{"arch": "unet", "model": "spectrogram enhancement model", "dataset": "drum patterns on synthesised drum kits", "train_examples": 26041, "n_mels": 64, "hop_length": 160, "input": "log_mel", "win_length": 400, "task": "enhancement", "loss": "l1", "norm": "batchnorm", "activation": "gelu", "pixel_unshuffle": 2, "widths": [96, 96, 192, 384], "blocks_per_level": 1, "block": "plain", "attention": false, "upsampling": "nearest_conv", "init": "kaiming_normal", "optimizer": "soap", "beta2": 0.99, "lr": 0.0015, "beta1": 0.95, "shampoo_beta": 0.99, "eps": 1e-08, "precondition_frequency": 32, "max_precond_dim": 1024, "merge_dims": true, "one_sided": true, "adamw_lr_other_params": 0.00084, "steps": 29900, "batch_size": 128, "epochs": 147.0, "lr_schedule": "wsd", "decay_fraction": 0.3, "final_lr_fraction": 0, "warmup_steps": 890, "weight_decay": 0.1, "adamw_weight_decay_other_params": 0.05}
Rows from block 4 of a small spectrogram enhancement model, named by matrix and row number. Each number is 128 + 32 x the weight over its row's rms, rounded and kept within 0 to 255. All counts start at 0. Numbers have three digits each.
After each channel's rows are labels from the 100 clips, of 14976, where the channel reaches its highest value: "top examples" is what is common among them. Only what is clearly more common there than usual is listed. The data: drum patterns on synthesised drum kits.
# conv: 3x3 conv (model.mid.1.conv.weight, 384x384x3x3, each kernel summed), inputs 192-383

conv.136:114139088081100106215140089155111147152145111131114121126151111121116140109094116115159066142075127123140120102110192127104095127097078124109095047173105114134098119059124139114139144122120106115106095123072162058044125144097153089117110073091121138134140100109128092163112167083118075117096147133147143121098094128145145117177122105082116133160062125116100092072105143100093116110164155128184109109163128152100124100128102079160099126116081139161088154103121176157096133042100150172114093054191151112113135094112170105134117130085179146107084102035162115109117094152133127110
top examples: clipping; text has "clipped"; march

conv.43:094092122154113125130113085177144106119096096113115091128113100132105134143106123120183139122121149115101176089167121105108169124085166049136130136120140117155082106152159148095141175135167103110118077115141210128169115107056169138136109055131118091122199110094007102117053160106132099068087135140108161100152121144107124113126134130104147103121087104147122163132091134083115116165140082104102088078091165126092076162127093134121066096157124196128113149054110083130108168072075136066113181106152171090151124133118108038117094084086111113148104131142087072183043147155168149057
top examples: white noise; thin (high-pass); pink noise

conv.11:085145092081160134110067125144107062116149115075100134141098093166114131112152138087116096113094055131107163144073148178116088096072187098137129114062103170086108073118124158099119110158136107115127156104098134066143115118102105132121144194144121130144158151127136086102155118145148068170107119087101067068178132150130142151127152142138095117138139128136110199088148128197120125142096125101116159141065117122197124093075108070068039092134165118176105141155170099130114155109127117129130131153108111062155105111094121088120144091099145117107164121086117123122107135116134100146
top examples: crash cymbal; clipping; text has "clipped"

conv.20:118139110112159079126108125085191146070079143095100125088134119141099105122119107148133166125096110059093105139198130133167115178120064079067086137097130112136092159119122141066067087099130140104141097120137095130138123105118124158147083194102141119107131112112129118073087084080120109115163125100095053086100131117197095077110111089095115095131146106101186124147148118128160122126089118106106111125125155124102138112104125188093137090113125107123113111125161141100063098120148129169149098113102138101126104100066109137094122169145064054111090128107146162110094158118115087061
top examples: snare; march; thin (high-pass)

conv.191:135145179171120134083089046118105093080143157144156101071108150113093085094116118109098115100103122120117170111134080067085096136124054107063098108108108096157086135166135086104112158119106096128088105112149188104091105083110098145117132121110107115075109124133125165102104092109092131108107099116115097121114089185170035097088139081127195133161090109128079082147079068064141112148117080129064059081147092143127165137050095154089138126132139146125141088142155123143084158124154091124175143102151094130084155114101116141098094143167167166129087096088093116166112117105171103097
top examples: thin (high-pass); white noise

conv.3:123097111044111166066067124077100074130160147091119125161097134122114181133136069116139106117182115151145113115101092121111141046112092143148131127077100093133058130080125142181102120162126116128202101068127159143107122075120123126086085111187111160101079165122140153144158111096093095128093107090132132092101135144144149082136117184133190100098116115178072137146138140127154117129112074107116103100110064156121173170119128103158072113142130074075112146143139140157114130123147129121086137130172137152106105167102113072107146149138137142205173150103160141117110122075111097136
top examples: muffled (low-pass); ride cymbal

conv.289:136121068082130106106096137097111119122151143088132100118102113134101148074147122072123160117084096192161097096094148134092177102111077112163147105087132081169031071125143110061126112143130099111113103072148133094104116049106144120173140124101103109080156140122163037138113105120099105077127145130160098107133142107124092109078135092097168125127080154120188149121111157081130098137095125114131045115092129092053161101102181157115130136184129106117131119103157140168042133106162101168145148107113114111132162115120117089145098121087151093131099159126215121119122139084093114096
top examples: snare

conv.56:119113077178141067149102128114155183148152149099108132101123119095144180129130153125160078092117113139145097115126126167140069172125077156089105074093055097116115167021114109158127140090091150126083153113084106185096140079122159092081135122180147191155085170131207104181144103077139125130127136077153134070147113126110138109147106114132102107190097102146117117112121159088148120171105107095194145151058106134100159143121159058163092123149056123099093128144116149118103120104148172153109105128183082139106092112119124137156198145150078145143112118081142099114184119209098040150
top examples: reverberation; text has "room"; text has "reverberant"

conv.319:136092085098121141140148116169088141127079120128115106111143143166139106108101142094180162072149078174129063181040183103109134152059185077150183123142102119165086126089121102121124151139134162096091062104170149089081171143149146142026126145180107105133099123087141124170163141139097038090131135100154171118120159148116079152097097104145118156159054168123110143090138125124088129113138145122144130099111074083105103105152110124123083140080117112161133097142150148114059161092089153129087139117147126071134092113087111126155080153108071154112103142156133058113144089073092127134
top examples: clap

conv.63:100110139044099113056063121104111143080140108079118104122135064109096144096118169133115100133107118088069032152175125108101116108112123154123067155104075104101104104156128130116114139166094101138113119127103188114109102138183143165092128153132170124086114174066130117118133068132147068092057156142137100126148099180097092092106131097100100127116086177122090070098171208096089136186122103116087125107105119082101137071152126088086119103112078158103083088133165099167129150114124174155133097140096136117100125116089138083112141109150103156171070096083074092159098136103152149066
top examples: white noise

conv.245:072086159136083099172069100124100065114053122097100125138111119132120140138142077087151110106139112099075146128057109118127091088066054141088112117138152173114121108118119103159124114086077102133174094078169156176115043111108155095082095132157092092106147166131148180107121124110097051124135136137159084097160104119149174105136137145104082100097110114134139173105120095068116097127112134105126155123092097133136148095108114118129152149132088127137146134070119135128120118124144113130108152090105077083136100124074055120123164108166100113092086145113109103111119128159086144084
top examples: rumble

conv.363:094090150141204070112111126076143089085112122109085077152101047191194080148140018110140140160083131096097139109062090118111171137139159129111116146155124044143162119107096155122132122098153141094118098143102105089182114086138102125108102122120059108143161103087166084129110087142171093115147133091138042115134077142105125101084063109109074107180113151089146098132095112114142113132157126095098114107180075091075145115133154116045151095110157144102104129114141117113100151131138144123120137183162114110098081106153092152089107110096081063113089118143166103149107116120119108097
top examples: clap; thin (high-pass)

conv.196:132076040124185136090096120114080046181103127146153144143145094106128104088134177132113126140090130138097105031101152092093128067110138201141090151121129012111055134129134130080149145147079157109118096107099134112144102112136124098121156108162142091105131127031117094123150152124107135092109077112132102106095166107042088131171070149117029133098115136150139178135129169077167091137139153141136144116134103093101124141104105097208100125167153120144119105128121157136118147127162103116093177050083081104139111147114122130142118097105081106118110129107134115098142083130117161092
top examples: crash cymbal

conv.5:105144114072133159096113059184126163092078138131132110131127112111143089105128131165145105172123122116089089104146112096058123205160150112101110095167156102094109145091128116129096114125125121127111051134133099063179140131115134159119066087110152088166128057039161128105137069119083092152148177139105158093104131095154114083147087129129134120088162182133124127105069174187152127084117149140135111138180170112091127088123125133166106100111113126122083171137069033106132102122113125153103088156170229066144155097099145092152097062060070100093134077068086067110088168098129104132
top examples: thin (high-pass)

conv.365:116189102140098133148155135063104126124096167080084123132058087072106082149133059074159161164142080083111113105090071131097108153062140073130180126117126150123125130132114119115130128116114107094097112041106077132093123077118143079167167101134142143139113150155101097080171134112138108140076129111108127082122124089129127145135169103127142118140124035126137108120079105165092106157164099102125084076132116101111147081147094163130129113121164100135106115078110162120130116135101081084067122123176142134184127129150168156137149070141124130157156116084144138142117131142079108140
top examples: rumble

conv.375:129094135160114113181180145110124104128168156083136082121156118132106208125180139145128099081079100128150077103104138103085174168151052124097085136125099074083117110111130111199054161103145140127084122184109107108129096117124148101113032135129089143181077125108142140109093081151131110097127160145132140202124145123114126193086081155132050102111128120123096112111144183099132140086089090144115109157087115130150107093124082163138129116084089163105083081146157141143112112102131161088095133161087098124128185090098136115106126138092134054094177198117106120127115164115142086122
top examples: snare; muffled (low-pass)

conv.351:122080197107116128062078070160125090129140119107122128159101163172108103160120089105117099107139118132119043153124139059098150178100109097100141138155150106090128093208110111097141107129172109109146108119199120094104146051119131160090127124124118109091125130126107098143132098158100101146112119164117118099128101152150102088136125115128055115140127150133155117134091141084111130172143121137085120135175142090099147207126114086085110089143055140086110101172113117203129142081117087136098173085089126072139131129082104109129054138104153061155127135145160106125079048159126201067
top examples: rimshot; march; crash cymbal

conv.76:130128081177121144131129168153121088194156106124073118086111115125113112111123202153127103133107140202142110097145139148166136248140150128112131114079114120100090089110097129166162119131160121107111129110165102138129135048133096161106148149099179110125149152106111084143094139119139104130188105101091139103115133138133083120145066131163147137183098135136099149104124138133138156104118105090144104109063127151119091089076092073170143105096127165133112077093183128080175125072113125201047122091146095120131102087126095113076103086087104127088115137134121049109216104051120094146
top examples: crash cymbal

conv.331:160014139086109129108131156134117104114157090099095122159092132089144111105119150130144113118125134102186139156151180120113135091105123132174129129099194097125098099115127141159148179120162152108157110077160165086100133124119127110133145172144133133126225076056050087112159128181117106125166102158099133115092128168125138108148122090054120152144124162096129148095140135085109081151121131119103146132113140093098074147126077134085099083138107068110125104101138107137103193105075127168132186096156137102185097122095042098123043141081104131158143099171147044160106128118127119059
top examples: high tom; white noise; clipping; text has "clipped"

conv.165:119170115121121110122132110100105108126166145068108096101113135094187087127120151097100109110124090105055119046117114173072099120099163157127147083104120099103159159133144098092072068085066086132076167080162175091123042103098123136127127153116179129084130164175121069120096131106108108114099122091133097145084157113067108135105136092077163084128092098109127099089166086096098110163127109116082099095069134108116155153159081096081098087104158091130105122059132176086112156174143118142132098078161136117101142127160121094116162157114137066122080116127081117131160100156114093085
top examples: reverberation; text has "room"; text has "reverberant"; thin (high-pass)

conv.87:116102125143184075075078081136101084102117101101105073117145043149120090130140143050153155133098102148110102062041124149045129123116143095123112111146144123127073147140104134142179192086089134116064097077114119117139149138125137162174092136126142140128117108047137124122108115108119126102111142103107106115114108139135122130196097141118141105143098137129133140117059136164091110142063113139154091136147017163079122150163195171115110128084171125113119087122134123090063120148124126140123200159151106095090095096165097088112130149106070078135114123084092076131063120107129088184
top examples: muffled (low-pass); tempo: 80 to 90 bpm; tempo: 70 to 80 bpm

conv.302:101135130130084143135188140117091171158151109137119148079118098122123107171096114112114126085141118040163173087152087122121152116102079092076160118152078120144113142094101110116235109180119086102114169090126118095135052107100083116168144104100111122072119122154139108176150084164164154075173141136136159098121185102205090136149140092136188135128069125154115095160112171208138123142133103129172092140120128126133136122077144108179174162122103147175157102122146167127107107149123108127131128156191108153124083099149089133091142158094123154199079181100098082141132066093125086145
top examples: muffled (low-pass); clipping; text has "clipped"

conv.282:141096079078147117102078129117102133117113143107113082131119064154149124116109107126094145100088114107088063113119127170054157155113146118124126141081123064090067100142127135106125170125129074118088142119074158098117113114118107125082083128134075078098143081100165079177151151150146139089057135124175126134134169118143111148128137114119081100145149169116135127113162187085091103140086115125047113111064099113091119057120139119141166099148120161063057127123154124129097182075122148109142165088048091055114117088147138087108147135116102087048085157156103093105087104092126148102
top examples: snare; reverberation; text has "room"; text has "reverberant"

conv.155:054101147134130094151130104089109119110114137078044186105081126131118147101069122111099132132135117151139080118150127138046104146093146091104175118185134156162147122141093084115111111123113118131137208102131124119092126122076156152094100141184118123138087088145121132158148169095119132206126147127140143000150116124110123125175149164111111164129149202169123157089109058126101079142103089025146116098114111143107136100123115099137113098103102080203124182119106139140099143089126096058150119105113125121153120097126088111135120121138093115158120109109129101130177110153138159113
top examples: rumble

conv.51:146095097135129124075120134094149128122166108079131126109139102115100166072074141121133141157109089129163119132163166072119149138107145082116132111109147099110119094177133074148106174130172124072122154161163129156073145148000119088115100147082081099128141128154113086083106128090133139207129137127085122109035133134122154145118133131080128116162161194027084124119147175087112085142114092130126121130132124115093099118163084094109059056097190151172122137058113101118115154137113144191087089099142142118139084094103116113147077163105135089118114075131090123131128160100130068105
top examples: rumble; pink noise

conv.150:154082136104119113145104127132121102160105142089125080134149061131113124122110116110133164104069154070158116110076096063068174122158097080119138109137061069083028103091116156099118079087158139123120100122152131065117190145142147073145043142108103132104152113115157147159166102084126134111173132133118125140125082124145124145172083079125119124097074130151085164115093126140106102123087063099137080119119071139158122072103130154153092124116105140091033083123102138131099103121096119116080125147143119116088084100108115126137125149098102099103067090124135109130122163092109121138
top examples: tempo: 70 to 80 bpm

conv.297:130109116181147117153133153117112065102115161176147099148109085119139144073116137115123134128099154147133169099103101080144079116126127083085142072091099074101155091174133142170123147076208107222111120125169092123144129060113123193148112147110107122157105180117178148151079109091108131118157122120131087111192133126155131060131133140109155110145155115066137171109117092067140076122094077106131060074092155152104176057140143143093128090141138086078093134145136098173092125105146122116079147093159087110100146121089087099159127155118211119114094082175169088126141134059106212119
top examples: thin (high-pass); clipping; text has "clipped"

conv.74:170152087132081061068157087099156100162052056140115089105139102141135117149133120098185119090141104168160102085151165120107155140093125100136084084159100137148119109152125102139091174148093097097115089077138105164016117135138139151182076091130144135160096125145145102121182153130146107186128141168164120176109172103085102153136060143108109117161136128054108126123118181140066085074105068105172147100181093112119143105135146103151113101122089147129093153071106127183108127172169147155134171076092112087111088092135086109108133136146174135145125099177085146113140130116120119156
top examples: crash cymbal; pink noise; clipping

conv.239:098118106080106125172110108138123080117117122113113076139125028130111096074144137127072095144084117129181179095137042097089086134139140137131164112064118100143097133135100143049109143098245140110075134131099139090203099102135095107167136133122122109146088142135133109101101130095105093078170128114130118058140095140165134106135135118054121146140091122090112168121072133093079059133095121092127131132111114182133134076132166112116079096116123076166106106146153145171098108122159132133117142157147111066131084149072093137117123131086165131141074110138121111102095136112095160137
top examples: thin (high-pass); reverberation; text has "room"; text has "reverberant"

conv.348:113177109097213117141156118120111127091154122107111181127090190138167147106124133130118108111070125114129174071133121102142096075128063097115119111117235081050147125106135118102119143128131170125130142101133110144123095160123140096134136124116110127092103140114143094116111121115164105134157126089106124115121138122118095126114171115077168120122116079117126082117140130065114136090105130145159082136174128089096139190170095095109142118125186119123154111129143153082122118084130137144130133084118122144140130088152165159108167114127129101119123133083092147130148123094146062093
top examples: muffled (low-pass); one drop

conv.234:106064115113127120143134117092073173072081104092117117129137094151198110068143174131126145142066120116120141134155120104075097127152216088138136152117101130180092154114129095097116099156149105117085095140072111120111076106095127103114135165094131131111092079079148116114130143149103083091146084162099141084096072088101122131120129102140150088061073132135151150103148133116097110130096098109102106149102158140141148071097121081165114107117180112130094132120173120164154125107130102108101139103145116088137126119099130105147077119102066093108103125145107101102096091071104204122
top examples: clap; march; thin (high-pass)

conv.272:126052145124079080055154153111095103147143073153130081097154139210131143131168122120127102096122118078186118104097120139190119096136106117112131095095111078149094150125106129143131107084092149107127121126068162175102130078138125102120157121161078111150100134138177124146126071168130108117125107139135089095173057140134088069095129072076097118184113198112093145096146127107111112183113076124121049137130101119125112077138135113123123132117153106131124145142158155172055146106159156118077100088172036078095068114129056139139129119092066182115097114090190199137147153109141106096
top examples: reverberation; text has "room"; text has "reverberant"; muffled (low-pass)

conv.112:109090106118145105101138158146133119169172200115104055111167083132111147095099163092121146133092117122155086113182184099113131136190169089107103163077122083119111161108107092145158139162142141175084121107136120118138111084155140095117143198144184179109135119086123105156165084088115115167199107062161083134157141113244065110056124130087098066130121216065175143095127174068149090113071148110151133140125157189112145121116134110112083101158142111108106133065168145145087138109138135160105127085107097122109164093152093063135105140138123158164128170124161082099124143109095160116
top examples: pink noise; thin (high-pass)

conv.1:041143138138070129134097148106124100083118137122036169129130170154101105170140140139067123125107133098096153125130080156090148132115044108138145138138156119117166131105053143073121054098104119153129102167142128085094089116164054104113173113056137123114132170103106149146132157179135157129155090143139140072157124114118111152099095152138127167102137088163161103082153158128152191151130135023075153082123145131166120166060116106095147159071082108066114071160130133102104126143095120111161147118148152151118116153144185165141106089112153143123127163133112089140107113113146187117
top examples: open hi-hat; thin (high-pass)

conv.367:099119114123132098126106156137138062148109112115143100123140119102110123122113106134101132110062113138109114150090087126052049052115220112134123131136075130136150094113131109106117178077180068129086114096163107110089079146168115152098101170093063140082095113109164110081067126166162142131114112118116146110125106134136091120097142113151140151092141135129182127123156121116159154129101135115077078113121103183080183069118101137039123117126143134074099136147170073087101135121145140091140161076117099098110149095155150124093125072162132115071100104222133110109146114085113152112
top examples: snare

conv.290:146135111140108140095148100164104100100104134103124113101133079120115159117130084090138122113140073124109100104090063099089078083092208141117155127107118164088141117147146115057149165133108108059061140071151115103083119131134124133148146133111039150144097100141150185101126092125123099108118130124149142115102116159057145126154103101120162141119122156134123107121160088127084130119151077127077058114123134122116146093123165106169102119098131107108080139113114155180151129129156158065095111109157095133133084066073131101123140105076097108146075089090193065099141126112124163134
top examples: thin (high-pass); white noise

conv.133:143084107158111082121062132157089128158118063128115055110126120066057103118055157110087091140131113121168111064159093116097128093091139136117085142103153110092063081101129140110164114044111153092112052107134155114141119126142089068095125142089150110133139086103142148131126108098118023065127124077092130106084103112106107104090150121115107139149088143104203093111080157111085088129106120133111080089071140127127135111127133123125148067122086076101084062117128119135073122116133127103087134109083119046104051117080080067125114131102070132092116060140083102145130100120121130069
top examples: white noise

conv.94:189128138148127142099131091116071137179080148115126105190086120084135152170125144091084090170121139121141176110161145101091104135101115088130124107140169120152100145092123105130114143167124110086117103082155115089049097113104113084072100144104177105092075111109148098084247160084102093145143140076078109171099181087111148141166093124070069158125116121068187134159078110137062064102078161155084140078118120102139131163161144112125104085105061010172079172098103145148136122095129105151057143129090129094143063143106113129128079102142112115123120109147124095108121076129088145125
top examples: rumble

conv.80:137170064095095103144140121144128144143151149120135111138150117065101134125164139098169000105109100118180115071118156100108052151123128126104116058153120175101103165019144124103163167088087113088105059113093096101098093108130118126100131153203169188092082120132146066143110153118154110155170108112110120122158092134196145168156143104161157134145108131165114102113099086129101130091135132145102141061130104135132157115160204089111156162093058116167074092134107161125154089115143128114137095104139098090135108122114146124193090132098151126145112149117117116137161056152153138124
top examples: reverberation; text has "room"; text has "reverberant"; clipping

conv.343:128115109102165113066135123141068078175106092106150096081179093195105108114120196104117168116143136126172132095170164068067171096134130089117105148086157107152090083151119127148121126113172124103131129131156130093162176088128121124121092166070159083118178100101215136142131104100102137128106129131115108125103196109137097109110131143129108117110053165103134198106117158164145117091158093119142103176115119103101120095103110209097128106129176101105116121119124064149029128100146126167118111099068136138119087123129110083130088146121084081116157136202153100116103196030113121120
top examples: clap

conv.264:115110107167113129133093080147111152187075095116116123125104146098135086125131192106130124167138095145157187101149101099108115122113135079077164095133154092130187115095094080112066146119103086105113096102149126129128091129071111150133060091099113057116162103133083129161102164153147128129085110154146176079069128125084144096100178120156173123087070092146097121094084129164132144061136116115130096125147059113140108167097101121154154116123158165167126110078090081076150148123059104110103114153127119100097166073075128077123136107147131131119120106100099129163141093126185107127
top examples: rimshot; white noise; thin (high-pass)

conv.45:110114100102092114168151139154161120121081122090130132158115095069112155105094144086088061101119090134117070147121135087095083128121098120075092101097180157125119144081091076069084094117155139129101119070126103090073104115082122097136100136144127116109143167147088207119060182141131094153154118087128139081081144110082125153110109144157138128164077103163153161126098121182116131115065133121158140073130080132175146092156101114103158150135084127188068087107089118126124101061148112088079112101137133039121119081105129148165164117062134094116109140145142099132147148148114049223
top examples: high tom; clipping; text has "clipped"

conv.93:138101087141158128138128170137131167143109141105074184097100082144118209149071135111110138107113112110141115110136168125165087179124146154113142097096097183138076143074097097113139104134113119102109137097135089117104154035126114110127108116120109095171114091149081090081125191094140128122082122148121115144155129060125116098124077088169169087145156100156172094111132061154114142091108116079141088104174171158100096139117115127181137123148133148082087133129100118159187125147129104110154122153164104174109149121108140115119166192125080138093187127201103110131120051120130210125
top examples: open hi-hat

conv.346:146164145086102123102125120083130166094156147124088130118150078101169121167116084083133107123125142112085138138144077078066107184126133114098056138108070116095071120085119105127122188186094144119064113107100187068082085112145098118156153131096093134092103107082157105153070110082126141090194086107116122105137114092157113075092124074096171115131125155140115102127133106093089118106144128098141126143092121077110123105106136109167128126158132103112079126112115130107149169114175133153128094108112069129111129108160120126124136055070134160128113104098131082121128140163101101097
top examples: muffled (low-pass); march

conv.126:114110139140175128097172110133173125112108103132089097163097075168172157126109183122111168145049108156188105100126162130090126129104193136190120091146108111174098147163107145149172104184094161136107101060145115141088115074163105099086143110145117132107129135120059144150145229167095125113095079093074175117105141070103129153102103157152147153153138087136137111121144110116083153098144145077122090131134144128106120149118176129166175151095148098113099103097100143126101107143115119059118185077114131119196103147177104057162136164085157119115157151108107182122121104107124124088
top examples: clipping; text has "clipped"; mains hum

conv.207:153100175092072117136074055157112089109156153144149139140170086133065192087123110147149057103123121137097096157077144113080125097139105145101114077098132146084152142106134121124069138148178089119122173145120120117143216155102165064158116022158152202219116104073136111181106132121131148139141151145155131115144171128114142093100153095097111133135121130128102146104128149135159139122155122138140126114136096102113158118144075081103047139140165168121113103118098159130104105124100146180134137174101157163170178105105113114131139100086152112129131109165163080122124129127139112155
top examples: reverberation; text has "room"; text has "reverberant"

conv.135:132143105097117162142101122108114137123063077122094148200109199133145081150164142115124125151127140103141136133108130191133059124120167120178130099154121162154122105105079119129106126111128133096150099120089138190059159067120110112097096141065125141127115101109089106148124188133108121116072077159073134114128071104053174162123150179167099171127104123104069113174136120195126150153142151124102122114102114193126100109062136091094057169088095146134113080193104162134127099137118098089124165160105084139152114159127131159162193177157110096074141132116098135129065137169116111169
top examples: clipping; text has "clipped"

conv.147:117094119116132078113113121151085066098155116132115141139101091182147154129094127134105165164101146133141212138108102088109126066094161145101077157209120099152118140109140120112115127032131102109080155085071178121106107163116138145111088099148098092094124135126114180095161148142061098091037109102142118088142144130111155118142126097113189112061121151129141124140137081094112098122152156131102080111129147107119109154093123103128097065170204159098080121105135132150141133114104050129146142118153087109126124138126138141125145102146108135140117117136093146132114146132126129112
top examples: clap; muffled (low-pass); march

conv.124:144105175188073114156107138106110109058174118097133152046129084143117124085130133119132128047132087092140127112169128136101145083177123133150139171077071110141147196202128129123095108093117121112083190136113111075154113047143132148181127159149153148183035130078138119101091088111119128114123160124125119128124134121088106131056070167115117106087142180147137103108148120088146088083101094124072108123090107170130079116117078096078080117118153125115107111059119056164060111131152135140142123150063113151090124138105123099076081101117144101164103158111145119130111151129120166097
top examples: reverberation; text has "room"; text has "reverberant"; thin (high-pass)

conv.249:152150181145103088031083151114097163152091104103078088111107107089081137131122106075158169101089093157127097115049146123101112138112097147104135114151090161123081107141127142103166171078120108123078091120091111168105173077136146133152140083131098140174157139135109077100109141076134097179165158111089126106117069046160122115189121125131139092133079112127139155090060083130099117088105098081175063128168058157133137086151168110119130094066103080111061068094115083110074081107127121120063137072088115090113142057118117085126151112118099095125078107135108114146136157196165134141
top examples: crash cymbal; clipping; text has "clipped"

conv.203:146123128135097126155140105086128135197130135087146133102167092097131112102092169118133124124097111089138082089132203108117128119128140103103118116084104100114153118125172100138139160155078100091094135126111123122095081110128196069154153146114105123107088133135128104155175169096151140203118187124192088131103138088137157145136177115060157103227141203065119117125160095095112105113099117118153109130134092107092142091150103107118113083133143105147126174052182112136135146087114179136114149102178074126184104103135100105094093104065127091121130131126162123089121088137083084108
top examples: pink noise; rumble; thin (high-pass)

conv.316:103101089139106121082113168092104041117194110086094100114164146132070109085160169148134147162166103117149110163126105206113097060122112171186152175152157124079086097098122161124088030142112179129175143130080132174157090163113138105137155114162125140108136119113129098190121107092143119129068158137095110165072125104090136138163170146118164153183138193118139169099170144107114098121117105116172183107128124121061145101136155110114068150113100133177124088082123086163133127073152151148143144144199087134093141189145162078159118178108173112092137094094132138137110131096114092130
top examples: tempo: 70 to 80 bpm; tempo: 80 to 90 bpm

conv.322:117147101109142128107124169112136109103110061117127156096095132086177143141071087106119135070119159108035137120147109112105123159130178085117063102189196148156129135111128097126105095173089092155178121129160147100105081133145126127144103127103160084131132112112139086033134110130088121086119131116130113110148075125117097122124045172146119112095115144112130140106100050125131137070147160158167107142191110141131126157079146173111121080126098124091083123177133071114144145131149101127152086139151122176065081117144094094062119130101131125081189115049147163100110102091114115122
top examples: snare

conv.33:148104091140098140074144118192109113116100079101124138108133116173169109085150130067103128114078085171178119094068120116053082112080190107174137064159128121157081071122110121066158168112076100146122110075177128126128104085134094107145107056109077133099160124103093112136195150124104139109126090113114101117144167157127117126087128190147146136123039133137107169144135118131088129151101098114125094117099201076131072181132141156043128147132189182092100162106172177121152129080112122173149139087170131110141073120174124116144083129129155139133142157105159133123122128086110194125
top examples: clap; muffled (low-pass); cowbell

conv.349:106090127165212116107112110139191112139070138077153094097180152177129150086059114128139208072126109116149118148091143143108157116137095147065102157080137092128129137176130100149131092091162142123083154129127138128157163117107137147157108139105075132123121100083082111142095046106128123094148164100137137172109210115118085090063145116120128061140112135099196132069203141146175099084126118129142091156142140137130078114173052175092139089100142150104130071090139084118129160143076150127079064150146148139101138086082104162065166121137080088079152057186112121104114201078140096154
top examples: thin (high-pass)

conv.2:131161098139124089154174084120126116099075136141132127071078142077109163108093146113078116126050123122089173140125142093127125091145134079119077030112146165120077161103131115095081090081097076063098060125119108070090087115120110101131139143094109131158102134153104141120121103155054094112103120134140195095073021099160092158111148116193160134128095125115163122110132103143116126110132105161164086113158139138127158093159107096140161107165110110193097112129103117194089073090153085148127133096114126068168162162056106119116121085081128149129057132117091182110130106133128150095
top examples: reverberation; text has "room"; text has "reverberant"

conv.288:111121125110061231088120131111113119140090123092094130120135126135110115152123152116105054117099134078130147128107143145134145078125130169092074086106128131126109141118104083117102100152119173134148084105157126100125140154105087139078112098141159139110058089105137133129115125118098140133145103153086172078152141161222124164151132088123150136099148140103138059162088125115113141089107096106109156083116235092087116173097125147121161118078082130148102123183096097099119101105161090145237123101159087076123114146066071144130145163136141226105091085156134141140118123100133131154
top examples: crash cymbal; clipping; text has "clipped"

conv.281:057190156149040126108100128106102106117151109096084114133141145087145121158150104109129165118109084082067168094034134135115131109109128116109078153093104138145121104127095092180138138066112112171128089091121134144066138040114114130122128087132074164067060194126157158091098094116123148105126086098147113113150084100140096123144115123109123127094133102157145039129120104141161111108091089106077117136096117157142178143105075140203100099095122102146119130136111113098092111081151161073120152099128151114092078113083135135116154129110116131135163145154126177145140130108123123108
top examples: clap